{"train_examples": 203450, "image_size": 32, "crop_scale_min": 1, "horizontal_flip": false, "qk_norm": false, "parallel_block": false, "shampoo_beta": 0.95, "max_precond_dim": 1024, "max_grad_norm": 1.0, "epochs": 37.2, "adamw_weight_decay_other_params": 0.01}
Rows from block 3 of a small multi-label image tagger, named by matrix and row number. Rows with one number within an expert belong to one neuron, the router's apart. Each number is 128 + 24 x the weight over its row's rms, rounded and kept within 0 to 255. All counts start at 0. Numbers have three digits each. After the name is the row's rms in percent of the matrix's.
Before each expert's rows are labels from the 100 images, of 14848, where the router gives the expert most weight on average: "responds to" is what is common among them. Only what is clearly more common there than usual is listed. The data: abstract colour fields from 500 small random pattern networks. In brackets: how many of the 100, against the usual share in percent.
# router: router (model.blocks.3.mlp.router.weight, 8x256, trained with AdamW), inputs 0-127
# up: expert up (model.blocks.3.mlp.up, 8x64x256), inputs 0-127
# down: expert down (model.blocks.3.mlp.down, 8x256x64, transposed), outputs 0-127

# expert 4
responds to: mostly blue (100 vs 13.2); smooth (56 vs 10.8); dark (47 vs 7.2)
router.4 093:105162150109133084098150127065108107127167137145164108137123132164132083116100178155141154141153114124152147144155086153098108124129183134114120109104105132152122094136145121105171090128158097098142122151100142174098058119156061101098073128126100148121092107159143106095122133095110130133126135160111145126145144138146106119120091152120138133117121132114125123141153159118138116112142
up.0 094:100141110101102089103082099142130079136140139134140134116106166105128139139102128103126150188126135153120134119137123125124103118139119123115104083124123115129148125131101148120115118147121166092115151139142088106121130150147125154115149125142114178094132156108120157101115120151150182146115180095157154141090081176095108129109125164101123164140107096096123117096129125086132096096122
down.0 087:122138174122149139101081153126132120147107094114146125148146138142127135107099157112083154118120169119135125127128117098110113158125127126092146129167113150126115074166134099123154163084146106175091122138146072131102168137097108109126187125131130161145116167129117140133102124129110127144149138171088126125146110068107098098107149171119119116109126123164116119132138120197147127093151
up.1 102:147131102137118115098147108155112181115114112111104101099124146103157164072105132131096125141141146114120135131119108124125172108112152160149151114117183145103129137128134118148134140166083142112103096130152077114109096116116132088141148141076131189151146111145154104171157174125133107055116117139117136152127173085146162111147127096095113154161139089147138128118077119134137144111131
down.1 097:127117164120136166122143125086155121121092128109134112097141094156133108122128132153132119111132119134113140162137139137137131100153154161136147132143099126108097116146192136178135134139136154122171097143127115148148115156129154115178107141133145101152127208136109108124117113148100121122149102131137113105155212125141074080145146136162119132155136110124131150158130177146086132123155
up.2 090:145130111123132082138136158086129154114120143165134167129152122111134133133129145135149161180141156112149115122117131099125190130136143165136124114138114097148105102123090120130141156103070114159096131099104117123149058151087139173142123103110113134142127116147131122140124185106081160097112124124116168122135144112107140107098113086135149154173157110113131100111155113139125127070148
down.2 090:122133151111080102092157168123098107147119112136096125126103152136123129142075128135134140153096135120128127117111067155127101103113156131159089111125134166150107140128135113125114144115107125132141134146154120091156114110164166126111078187156078148111087118120191133139144154149102152120136103105144144124124101105141116127108134080120112158138100138130136145142127181103111111132135
up.3 106:116127146088133102091144115168109153138163153127155133136123151126131104087154153131114128123134156095122161143144101104129119118107116125136088117159154104105160133188102142176146129151204139124098098094136137142144164150113111150115116119129147168114108121146103136117149154097132165088130184095133102166129138095155144128120124124134142140138140126116167145063091098099148125110081
down.3 098:129146100152087128119112126138072196130128136160129123126101137111096115109109121099107140106139134104138116168086120107138144134150131154159133105163154104119125116100103162117162127156136140141139159153112125162131131158088143128161108053116135118160158116098086140092130135125131113113086115155130166094106109168122136118124134148124084104118166134106129174149161160158149155088103
up.4 104:131095114104147142094150125141121161104105152091142152152063137105111156155116143139156125122118111152122095138110115102110140128105114123109149133143141129095066110120111147083110131162108165159133155117159146129121154131096139139123096104122137125130154076088080107093109132143099112145136131171150171133153119109122116102113145130103162127089166109120110108134115122089077147105120
down.4 100:088144130148144158202092137137103090096124145153089112144151108109103157115132134132123096121128107139153151143120136136162123140182119104154124137123116114114116115140121179107132123146126143094147116146142172151118135102100139137162141100107182126153128159100106151097131134118153080086106172134148152150133153156130144147134151102131134117111093150127119141113096120097129137129127
up.5 111:130111140146158150118119122118117118125106161144143158110100118136098107183120110124101143144133122143138105128082119111151122097172130109166164114189126129079120116115121127131162142149137109150152127179137139136107157113087172130138117143150134156147145124100171150128109112157176096119150103135136126192162188132133134120135140092080123135141083137110138137165116113095131124134123
down.5 103:124073119106145128110148068141118148118094130143105128144115090138134116119136130168131132130118098134113146111122124133109186136117141135096151153139150120132132177134165140122111148148114147140138090136117158130148090132126143103152103104120108122083151086159100115135149134128152131128095119143085146128159182093118113123171129124150139128111136111132139128121099134161129110132135
up.6 099:143155091143144084147140136111125075100100138124146154110093161075111169112116112126105150141121128121164111126055134164141174138106121138136109127119099121113091128127093124083120144108135128114099136152137087119089178134107138181118101105147121114105144129121095103138138115143143138122119185127138116132078121117079147126098141098105166119137120146124094107142147147132098125126135
down.6 107:118147132168149122126112135098081119097119174124092125168089133088142151152142142120115139147141127108157125143127122136122157166117108112148105091135144092077095141087130158131148109138145137120112106147123125110105142100098117134079113088133134143108147129128107095144154098098141128079136180144147168133143162104132146154083160061078117077113172116130100096112124149102154120090139
up.7 096:111127142120124164136166131182153145138116068156159157151097115112165123134170134111141108120119092103082134138104146113089119117090133176118153160125106114146059125136116141126139131182105128143148147129120094081171087132150105178151127127124129103116128135106105131138134126147070132136159099127088121085096081125097150121163117133129110151180069163107102079156094088108149137127085
down.7 102:116091153154113121108134145164116161141143094129168120168157140153111054133100124133135129140123096132121098132152125102126105136076131113106125152097104175165138139118137133059118133133143125129177130109110129134098112145187132180142125134113134148138151142119130191187111135137149178133126106103177093087116153120128128166152100170121141151126113149117141151121120135202148140125092
up.8 077:106114137126140172122130078152157156140144135147119138166150151121113123119127092114129140134135149124098089149082140096131163107145109140127094079114124087093145126122117135135108117107101133132105129113134078140140123135100135120130157148116144157114112150124092133146164157130131157157124141107114148158148100141119124141147128107134131180157111140115168137135090112085095121083105
down.8 119:120102121140119113140171147123155114097134149128118135106089131150214124102157139080157151112140134107151114113142158116139133151132105152096107152108122173089161136109122133133124106130136112112091181172111143153127123078114120117134141134112123094105121122177107075094108131104121144128117165141130089116141131114112128066122133145080169109109119107169150178116161094155149127148151
up.9 104:148114198135154161159157135110138119117113066107142183075150142106126144144136090141141105086149150139135115101111156137124142104175114094107153132141097126121131102117119124128138151087181143119135144120155175128167178130150171088143115120113140123103153145114131137159123127109130111137158100116127140141132087105123143118143142082142078157128092127123099123140131113155162105146140
down.9 101:111140128124149135137123122115096155124134136129108121105140128167134126155119140104094150138110131145119126155087172089105135118168135148179136118181098078109110139128153119131139144127151109101139110096098119150128150115181114146118161151159139157144109124071095111140155150099140099103111108119127150125108130121140110143112133090150131111180088114180083145129116106125112106123101
up.10 101:145070138070157116113134118136129133098139123161093129125078148121167092127155094185139112128151067135124176107124131086089133123115120122114114128124127096124179107167160138136146087140103133100201135140137148118135130112116116148153176156139147108132155119127153147143150139080128135115108126142146120168122091148143135139166123096104103118100079141082133088086075115120130142119091
down.10 103:113143184114134143091109132137135140145135132124129154095110137116149123117163140100100113092138145134120123088155137131123124190146121128136120135145130116106166144120118123134115076125135137111122129100113170131122144095128139080163172092106118114141140110146104107139098074128116063101125126152107118146172120126093111132113119134114162144116132140158091124098155115150146118165153
up.11 109:099078139131180127133132148128183118120154115160100135114090140104123101148133114137132150101164141133070099113130164122107145134146107190109154121127146111126105120106152160134119163167136134115148176153168110133178132116133126113128150099161139125141118161101164149147153135078132101143133149104109099101107152130146149119137151116133112121110090132068096134139119100111114156102106
down.11 117:125115166074102109141131141133113139139132136102161107129115116124147152157092146100141107095112118120135119125136114138152129117082167115135118107174142131169128105134123156119100125135139135085165139109117157144160085133098092119092103112107145150139099142124131136145154119071048112158187127104143110103141163092193138114150102114124148172131148109167138168090125130134092132166111

# expert 1
responds to: mostly blue (54 vs 13.2)
router.1 101:115128123099123054105139146136110087150149197111130126132146128146150141106091101107139133133132137143155120107121092140162140138172160126139114130110133121139094125172109144082110105153139135126134127131143129085128157123111090105096117120134146155103123100137108105135142137111145138107092137092119136147105092123129092125140152118104143114075074122120111137174135139110140126143142
up.0 092:129136117122146131105099107085133106123087144124132118118169192125137135129129117097126157178144162153117137145139122184119139096104102166168145140139086119119069128121120150134131168130070087121093156137089110112110130115134143120104136137145113130098136110127102116141129124160108107131124105137113129143169202131145153122099142134117140152156141138134126117180125137154132148137128
down.0 090:174173147145136106111130154095146139114077124077141121149124152104081140114149165148132143096134133112115166158129108147145115085116104127161147095176137149128137141150146111097138115101110132109110139120104139159123133165169117124164132119137119115136054155113163125118169124142133135101122116144097156116144078117136065137103103127147139156169126128099111127105143118142140128139143
up.1 102:144161107155121084142120181157129133151133155154101097107166094143147176151131085112135135146139137108107143119111116106131161096125112089126134098118166116121141152121146153105084112112111145137134105127137126092131135139116121146108146121153161138159122093115114194145156164111137155110134183120163097170077131142153126134145143077157112128136103097152144137107142091075120123137116
down.1 095:099118132114148125126132137117047093153190133135141135160140112156147112167126133080151138087117147100122148156078148123133120143084157128107101126140100132165134122141144123115143140102173124134161104096114127110111121126162123139136128100138190165148185109117098119120064142127105161143131115150152153094149098145096139121064147132145110098166142132125135111142146151085161129086153
up.2 117:123168117112174141108139138125113141125108158100139150137094131115132179114117096120107104177110102080100144134111157107157149099174130113102163116112174093142102069134098110117165155176134160125109149144116126107144126127101153101141142131098101161169113127087045124091106162142137168089130084110170157116130154113131110133104142103118118113117158110107119120127088141094117138146123
down.2 110:130136113141133133174099099160098135121165133093137110131090101116096128115141119150160094145136112134119173119089133131118109118168133121157160081121133147121156158072159151116090113156092116103137137139122100119132119133131153140172136131156157132152176131095115117115106114089155119134147138143155119148171151163136129165151098134104084144122115089150165125130115184137151123150110
up.3 102:117098117143126141152139103124150136130136125145149102111136070085149126123133118145108113105135131134112114135132165169116119157101120126115104139087139106108106117096158108117130107174132157139139131136122102157096111120141095135149125101115157131119104146120095119130130123119149094141126146100104140110111117123124121119137129188130089084138119123156114102160120113145108118077084
down.3 106:109130124166144106137126134100128131119164142156098187157131135114156126132165135106086109137114159162126089140133130104136135105185149108133117139116135118087157113131118097138126091088129163192084136159123094140134143082110163111135147102159163108141127162099128131107129138161126117109132075149113153169140092087135106118128142126137096137151107108140141121134126098138135166158131
up.4 100:152096123097127151116114140098120134097111127150116125133121127150178102097110157135159104084120117154169111154103159154120138183095130133156146123103127104131149114146163098133135130170118137085135142128142158151121155143139096143114146121101178114140126146148147135153188113142080090137115162091133127167136128108109159152117139112093133108120117135106147113105097151127122125148106
down.4 102:120126142126141095172131115121110122132130149118110157140158125119133145079137118148137178090140140111153090146176128146141145118141129114107119157134122111140121061128133134096108112083099097137103159080137125114094118124151129109116158141107083123138168115110122145090153116165093128132114117117103143162141133128112130098141149142216123145124080148115115098146113135103150138136135
up.5 099:082172129122120110100120166144177151146132143137139133151119068109114165124118116106103128113150098102094132082140107175152131102138107115144164110169131097140097172123141132162111123125084112106155148122131101121135078145087169144097134164177112146144104128111132109138170098106112119172111142113138111105143140115140151098161162159094129162148120133117094135126127136168151111149133
down.5 097:120130121129127154119085108142157126092125133149151144106160140135137186124119138112139150127153182105129100155111138164145186129123142154174154148146103163108138123147116102099163125143146119168146166132088122122123165101104086135139143109116156137164141098103132128160136091140132124144124136173111123124130093097094159125134170113090132102141108163098097139150126081087162157135120
up.6 117:139118099131128088116122118135116107135118095148097116189087105084124162139116099142132130118119158114094097116122128109107156096148110153129128108090175139107091128115164137117110094112116113103157132159198088117140136119135163115160157140098168143148165135102121163126166138134172104109145083129148176132100160141143130123152110100125154130156143108167137103122094120112151135107092
down.6 110:128124135134137138110142089140114137114117121149095125152107072101142186126121134178105147107090127120114147136107143112078163154103165171084117128130129164151139154105118111190124106121083140151152118146148107127112115139138157120123153148118106135149128131123109134117129151116135115088153082124131191070149144082118147120142083155120140141170147109175124090111094131126117121120088
up.7 096:090178108139145120106139122094078152114122155118078114103107133130170139149145131115095131165088147137114106155116123116143117119168100102198129089175145121130151137138161110127094133091160149120160153137145124142125136143114099095140098142154145150174129133109167131116135165136120160133131104114157105170141143102184116143118173088131102145169109125123150112154107085130110101102125
down.7 097:174164091154119126127158108126134103129143129117128119102119134095126178129156120103124150108140146110136106155080110157160169096131118107141169092128137144138131131120137139124116123128139133110143110099114112125104101180163160150165098080169127120108105121123144133131160122084166127165132100138153111138104110104093100098118119162159137167171136097135096120102163128129144098097170
up.8 097:106153133131135136155107154112152130093132153126132139090146114141148162168131148132103172135174158146116130125141158126168130123151115124142128141117116102072133163139157142132131120143134097118097176117090151174150140109106152124141111166167131106150101096115072148119134123159166132100097188116153129152098119184097111132099156155136110130147120106148142180154129117124098176114113
down.8 101:095142133120132077128130160138151150119136098178134140105117160130108133121101138157128112139126125151099153126112119113116130146173128120127116139165122116174144123146164086109141097134160130082099113158110144181109103142101121163117202204143161120102114161107142114152190136140104100151089107151121129110115144083103143146094142112144083120124130137117137119112114152085114146129102
up.9 097:079104114121098121145120166152144091123084151097080132182153159123128123137092144129113099115148066152091110085137125138134114070123118103074130131115090109122107122134157133116153101125101108127126133163126161141108160122088159163111161179134142122104115161115102189093152139147119128131119146143176102094121166088154134131120149093155117135153081126136167158111106120131139180138109
down.9 096:117134146141112137115110144130096106139128107115152111094200122147115081140114153144134128110103125132134141124100124145137127093129136108099130170105140129155088118156128133137138149142107074155157101076080113106134126106117143142118107135159128142132145138108158137125154140117162117160144129062122077116141121127118129155106151116124111171171131130131103179179099144148096140131120
up.10 097:116149133133102092128151113097087139134137152139143078136160160151107142147121126119159191102135150135118171159120117121100136146080107114121141124141130075118165183171130130097072112103162130080123096140168138145102098138166105146076088121132139158139129123169098136118135136103118171142143148118127117163085134174169153164100116144135136124140128096105135129108172131112125110112106
down.10 094:140169174148115119120125099146123133168167146095167119083159162144121173159086142083144118116114124132144134143122126141142144128088141108117117128165097115166098116122121139137123137188141091175144089105155100117079117131147142157115105131134156152129103128125151152179065106129146103136096108148137130110110125110120150131163124134114114152112187134133132157139134095100164124138172
up.11 079:073086118124128126133093156088129118142130136153123164155142118149114114095114106118109154075095110100156094160138152139130114189168125146104115140161127105157124148141149092093117131135149152138096154052141166160138141088199119129109150090149133127134144106097100117145137146105122138139083156093136106116125168131152115155138151082115149161154116158148114167124149124085105150124121
down.11 083:158158135111113082170116133159141116162183077158149127091134158164120134145136127138169113145137152126128129105157135129164140148107131115099141141131121103182132117136145113126126147108088077104135133136124118145192084113165116141113147137117097107125175123142146111140171084118101120137106096108111136143108130105126149113112133134159105186148119157166155164113118110147146124121140

# expert 6
responds to: mostly green (100 vs 13.5); smooth (36 vs 10.8)
router.6 107:091160116178160142104098125156096110162126128127093106162140125096122136113155098124095105171093135149106121078143081164141151086125058127124112123100141160084100137124128147132121121132120123119164106150170077108131112101091154150129169164113145170147100140136143175137134146156142142091169134084123134132119133099129175138106181121088117143128090154163134140147099097134148119099109
up.0 101:149156135130134085141147076142085147121143113137151135132157116150116102149170144132141128100128153108149182138140142079164121125145132089128134138138104119106146138155149143124132130125142107123176151111123171149137118086117109139206132099144141136114114150111132109118097100099197158126121121117133136080120164138144115134149150149133165101154115132138113149145153156148089102139123
down.0 096:071094125109172124138127090152113106117130143152112132137101116113102186134150094135103132102127133144139167137094117122119161160190122133105120131164175133142121183117167163124051118143099112124137114163138131107112100123089171088112102141138133168144146089168149101108123120149138168120135096124118145100141124125107068155123136099146100107134090126154137173216146132112131141114124
up.1 098:141130113120142122097137108141115094133135124139124103126109131143146113061156103131178105144100135131133170144111125085137185138161157137129099163144107154106140107112154124097097096122116127082171144094111131107132119119167122088142109149110105111104143104140151113153089159136140162103158092098130108120146103149170133187100104121120138132123130143147134120138121090138101126130184
down.1 096:094186137123127149157103151116095105130132121125127113128164152133104167121124106141170159093114191125106121159115109147132094152110126155117147104128088143180120102166116105152152166093171145133120088099103122109126123097126105109126107117130147128117158135141153143141124157120152114152130128156111123121099097138098101098137165115113163142136193153146114144178116107123094127064105
up.2 104:104137129109141118136128113118122114149130157102103116146141138133160102104149126133130119164165113105154134133132136139170120132118165114080112094115158108152146105177109115122113109100101089122105132111104177119143136111114115113130097118133117142132147104152153114075084130131087108159120113124154144124143183129134142070095099159127087136116128123157104178136109115082109092128138
down.2 099:138106096106092142122190094111118113107076136102194102137135137112115124148086150119149122127109144128147132140110159119113156098082159159099132147132119075158101110135099146146127142138154106129140151140146114131151098190115106156134080138120120132129171181119150118122111138134104132134148119086141160105102110130088136139102075170096094144154140072102108127115112134135141135101112
up.3 084:092139129088145124074137145134109106126121164109133088076169114144118141120127103085144105112111133115105162139138145117134103131140136094122169139136136144162085121142117122074105103116123095142141119143135145142128104112161110082104113114137076104123113127114108187099109126112113092133106128181133135120145148148153075125145118144158155098111139126060120126078154144090092140164152
down.3 093:127072152153151132144093114115124152100119131122162136115150126150125146107149178139121123127124145125112114164083114142127129141171143164114107159116126106092112084181157135140089129113149121118131103091103115145157103075131068080129124103083116098134155116090118125159140127140176108141122157150092101139148106134116106161140145097112193125120160145117102132156124117129095184141079
up.4 103:135138121119204171177127130114097101110101110106136137103107172130152148143115137125221150105149149156094149111133161132099139162102112158078135089142122132131101100100135159095112118101182114123124150124113089161113131130141119108095136108115137138138156099110104112120127134117123143148098102129140115145164106177153164126132141090136144113135135113125111118153124121121109181136114
down.4 103:081124117100149157105108118132133205139182069161151130128148144147134125194128146135140152124147134139102119119117144108132123084109126148201125126128121084124118142157112111139114107064119119122137096124142158149107123127125129130162120100128194138092164109163101138150129139140151125146123112160145120124137144107114104127114110142096136131145151165115116104124148148134146153109145
up.5 102:143155126126129130140145133134127128171124122153117157146153129150105138137120126123152161152123156100134120155130150099131117129136125084121154097151131080100117115167065127115116147127129111162124115096132163132134128147100143142143111123132129150125149138104090154107095156136153130130105110117171110106147116115118138133098134102117098178152136104119103164149131154117108114104117
down.5 113:113082100117148088110081140139112151112141132111137089167113120144108123127157152171142103108147100165077113155075110106179122105147163132116096154107130111142174122155158117100073069073140114123150137205099121123128105116168114116148111113104126138139085140083160138146113111131153121124120127117176140109128138129168132176119109155095138154131135118121116112129107147135136123117128
up.6 101:179112148130122134122128112114098146134071135043095132155088094117108127122131151116099138098127089132125118161139132120111137091144107152127111171116104137124104138131107135154134113095150116163062101140161115141129132152107150128150060110112117101055149096136133108095140095144151110106114124140072091141155148116086078114108154131127129177081141140135138139106137152163115146114107
down.6 094:144126145134142136132143081117114159154145133111122137139145146136153172144145130134132137130146137101157120114132162093120123073133122083103124086142117141115079074130156094154124152135135148160101107136151079104143084144124138096142081117140124122109071152116142172116127131092128087110091146147114136096130151118121128180163112121135145153131152115165139097120124141189111136134129
up.7 097:077145165097138120151105160133128144139118169119140141128137146163081125097087169110134128152095133128107127152111129091114097110134136097140147126175147108121113092122110160083143138157127109152115128090150168120096127107106122149149157142120134171166129136104124136133089132127132106111126134104174095126153154132169151172139104131101143144162105167150178158178116156098168080129167
down.7 092:135104116170144109162127143116163133119125146138136158126107112146128109139111090120101138111109126137150107125112151103113095138135151160166143171093140135090147134078097117087138079099124171129118128140118141122101122134138132166141122115146140079119175106118114149108121112157170180150116108075155115108081102145096149146119127097149101117116131131103159093114144142105166121143112
up.8 091:132116149093091147118171180119109131121114149106122126143140161144105158135065148104116118075108120154102160162118137090140122131134128126165163139182144131121128126091150170109134174165126148115146120081100113147075117120152117111086118100123089129131175151106092089127123097114105099151084168181128144162140155170158107101150108160145114143143140164074127118119139152121124141149127
down.8 092:171131157124178144132150099124118090156112129129134163146120119132074158143121121123112120116139110104109161136131117124132156125106164139118151172129128144155150101134148179148164165131130118141093131120096124130159139125152170137141130132114101129116080129144143121088171073173134143177130115194134108103145079137099107115110099165148173129119138117099123135125125121129149087142110
up.9 086:108112111079165110101119118132112107102125099144099134114131132149081165194129118125121122138117149126120173147120128110071131121124117126182157132153162109102137099141139125168122095139159160117170140137138133110136172099101131127129139106161213122140117105100136133149143144152162118142124133142132161137089113173127125118100145109103106147130125132091107126109126149079143146126153
down.9 084:138160131146142183157173139079162135121112100094139132109132107127138125132107156084122132111113121163128124128158122140098180145079109102156122136127116138110152141135113176110123134126131117123101117134105143190121146144140078135087125092094094129146099117146142113137148136120145075118130139157125085126110127088153145146118114140114158108152105104153129155086140122141130125146150
up.10 100:133129124094165128098142104118070108159157169118101118164134125130125093114154140109129141114123143119182128121124138113101091145105108143092128127090157093119090134093126132178119137139142140120103085133156078134109120136131149120130119106107140119127116115164115104120113133099156130126124166086080096114099111125132129115147107161118188132094154169098112118118169123157113109112114
down.10 094:085115134137146125083110158077116090113129168084123075093110164118142165090154127134126152115127138108148130104123138140128158114145123144117109108169149164115110107126152110118128139149097083103127122104137100078149127052124157149112102123155106119148099136103150166151131128133124113142099110132143102104125110109089096119168123110120117138103152150159176137126120092183159128148127
up.11 092:132124165137143168122115125103129104118126134109107101128138130157125122079125080153133114111098110142103120154126171095139089176152137124123119171153129141174171148147087121123131102116127174109093126079123132124130143132175108146158131114117120136093149120142133160108125132144062132134105120092143099122107136144133148106138108142164171136169174179103171133116088082130132125118093
down.11 088:157119084160109150156107141130067140113119131129120144127150120129113103126128147108112129178111087085133182152127149147107111130091112155128172127117116153135121105130116138143167127110170129149125104107110110167075130145130081155154086104106128111140142142131100090106104131132109154125138115165102134125100142144104137145107090160098150111138149095150145132166138091131093147113154

# expert 2
responds to: mostly red (100 vs 11.6); smooth (31 vs 10.8)
router.2 100:121154165127108171152110135104146115144122140110153153094181130151118133140118107106114145153132148098137130147127165149138095120124098138136141124167103133134118132127089101139120157117130106152093123101135144124156158153126142114151110094152122152161153159114127149102091138151139099143094116086186120130112127132110143142122122124165106167156158141132120161124170127115138119116121
up.0 107:119138130151119138134135132126083107114118120129126148119161144133088050140113125152098112140091136167163102150148088143113082139076109121127094133102101123093102130156145143112141104121109094121134121142110106108116145106131164131119135122169118132112133111124118121166133097102143117119160170165103113159118116132119163125135146140093162088137121142128142119118129141111108148147130
down.0 115:097127141097131104103110125124115141117107142095083135140142127118163140098104121139136132134105121135143095151129103090146089102178163135140124112141113185152125110135148145130122110143111147103122119190130104099125142130136157141133086118140134146123138115093099133155125149137121139094119150122156099175136155135130148132158147126146136200108112123101158137141115133120092147127120
up.1 092:146109148146137144101135132101100154121099153086106094162145143099130165103099136134107099086091103154138114115084158116110132177120127115178161163100175147119153171132123114124134103182145120135143091149136140110158110137131088128166125083155125130111142127139121113118109086116089155135113143094146124132114129117079123114158160135091163108113124172151111107129192101168142144138102
down.1 100:122131133106081201126128162093122140127134108096134145134069123136133142141164175109135159137131158104104099122132176142104119155147111151122137159144111130174100125151098129112127154118117102155102150121109131146128158151173097138130146130100091124159129167193106130100145107168117104142129115182103117108141133113110167113122137097150146146119145075164111169136113083163109149113134
up.2 109:121109103076122132149114072167114123119154130129118104081111140144176131167110148147116153103096106123126157103104165159131084117167124139147126110145157140115137166141122101128091108113166170098138183148125106110122134086149135141109146149145161137123103092125101144104130149144162145124108103111159128108051135169132123120086117145145091137122082096108159115132153155121133153095116
down.2 107:107112084079077112110079094118093177112143170141115107117124152106128135160118139137124103155106153096127129138140122121126137138104116170132140122130152139121104096143112131109132106135123133125130083142118090128090105144142112147149112124146117157133130157136108114122096158152133169156148090143161117117117154128110143123089128147095117158097128052143163097140127175078125130118132
up.3 108:094086129086129119162098123077107120109103145112131123153118164116123094143110154165069146062102144095150132150100124139066106130140122148134153155126120114145133118164119095161162111110164118126122075134178133143088145078119111130106145128118116142129084148148135118129161153090145112134165113139104127140111133120108145146112123167086124122120142157132198111122123120106145149079107
down.3 094:132165170139131135130091105121159149092142142122097127119126113175158108138078164113140127107122159153162135179155167146147135093132166123156160082124079139136119057122120114100143131136176127148124097126102145132123133132100141142175117109104158145136149137098109121081127143113153139116162139097113132089124159124121102112135102104127108153139119153117164141133151177143132161147187
up.4 089:134072100141107149125152120117153120125114126157154100160133129156144075129095137142156117132141090111149141128091114059129123149142173153151138104156119172108123117108148150103123104138147160130121160162133098125111110162179146076113129158141129102143152107142111098123099141128120118199131140133122117142096112131091114127138104130134111109117108122108157119130138117119120122119156
down.4 103:142122117137119069114121129140119122100136146171121109070124139154108097110133119146112130114135075131121148072103131102091175140164138054133156116128154123082127164112122123086149106134100151137106101172113143156110133108128113113119142153150148093099099074147137131101122113175120146136096118135142118136182134138107105146133155112163130072078104124091156099146164139128124131150133
up.5 097:108111112112137120123142160122134113110103108108115110124112089136117149120181164121141080124159142151104098085084154136103137145084121121113128128115159111119113152098118063137129136189122136131128106135144115105150112106135100110128160118126112070164125106138150107118140078146115132140114127115144107115124106122155158050146124125136157112120144092075114106116133107127153122162108
down.5 093:119114103150120156157120160098131125099131119187107139150189102112102125095128131123108135116139163086110171178065131121054104135126150154156184182124129122072126134136137146140145133128121141123149061118130167085111122137150100089177086134095120133118135115155113143130146098172156132130160105144103136148132114132136114171152139137167151069143118133108124115110125108118143116134168
up.6 104:121099110124138151109124141148113150122153081149152130148131170124149084139129104118135133112153085154138128122114172107120153132102110129170143117096140116135097110108148131125070112156131147092121164138138092139125142109113148146065141127166132082114141104097135198126114145150130099154094122118120137170077100179099176152157112149124116129152099155141122124140139121133157193150058
down.6 095:138130145110096129073133148110114130113095164128128135138128126156130143136113148080125135097165136125170118164122157131121135146153142138142104109158100135113086140091158109170150151127118091126105127137123109174136107117124144137101121107112114161122141113114104084088122129121103099089144157183106150088137161087131144139104073146136130127151109110159173174189144220115143117147173
up.7 104:129141099158126094144097119172144154116124134109112124167138159164107144126151117133154163182147169115143179133159143103165142121149109117110068179101126136132143195146118108116088095173137148127167156154115167119109105146109108130169119137160134133104150113104146144166102145139125157082119118118170084146129133144177108156161141170120102150128106123134143157106106113095120078126129
down.7 093:133100135158137128092102094126161153131130075138148154125095103112134134100107131137107093104156161118150084123173129151110139106071095129136104162092122139126105090102137133142112139140168109125108135130182148163102143104101130090142085114072126134101128132089121118148152112120126175171135100143144113087130122128108138114142112163143143155145117125148165129117082113145108157133116
up.8 100:140075139117205150125138097148166180109142125139136116155126106161099136178185094123143088097134142101120115130120131053122125113139166142122120095155143134141165140081155163164149115126137152142145115116144116156171162098146120141137120080157153106147171140112132109141120140137117126126119123097137129148099105166147141137138127108158140112132147150126117116152160149098086125123112
down.8 086:107132114106113137144140129132142140159105116110132132097103142148128156110156171113127157148164125159123109084157125126129187112153121140124123130139116122129075157143117092114108093121147094152110155101123153114171136158147114124124139124117092133137129097160152137106113134121114116089119133095098090093135109074149101126125104110119116131164120123172099157160138091142161101134117
up.9 100:101120115158148130093098105099098112134124145127130135105139068115089123149124109113098105148108170114103137145106103142147099115125154168142122131140153121139093137089118112132123104153108141132115127164099105122125126111050149093109108109143125136132107107138114154136125144149108076129157171190123154181132170112119123130112110155096159128111147119139175102163141140096115133126126
down.9 094:146084109147143069141118144100127139140172123169117114096162130114101091148155115173142129114140146134132160121083134101121133157159090135156099108110150141130149119126116126117148138129091147161143114137174150151128113082119111114129149117157148093103134143135096152126081143123148163133140129088112116124094142126085125105145092102155112126134088105065129104107138125113128129131115
up.10 093:129101139067140145137121113110125107123170123140126134180110175126111143148116098102098138124148117122127116107089127128049149131134100130153119097145146114155093169111112158148096106172138106135147130141134117117152146135096135116111146132168141127144118099147146129153128130122119120128152171133147106154094132152124178121100134151111104114140110109130166100070145138078130108134107
down.10 087:166087142126128083119131123106178149140138112106103182135111106135138156116147137111102138115149134109165158159092129107091128140172150156147138087176141105132121167108128122145123154148128113118155124133130143104095131114101164131162127122131174158119149084151116089136158094145162090111077114193105165132149114110098127092136109117112116124082075157111101075144126121116073140160133
up.11 104:095143092168120148154203134134152093117116116132118131112107165106081114117155126125132094119148104104112152104075124137166081105113106149132100147083112134095128194112138083124107144114112100142138140162138095131100142100154099124115103140081139155134150150129100114172101143170175123092159136148159103113130177114110185120150132132128110117123102085114156098152127107146120117095129
down.11 097:106127132163106157110166162119135133154128130109126052148110122118180105137127102104136125124091130118100112101108134119116147159113121141102146118116159156102132142074174108089089128125122143136132129130153105124116099170184095106134126134103120127136172139128120067131153145153117103164134115146152133147132127121130136121149113135180156067123139077116132104126111178099142076169112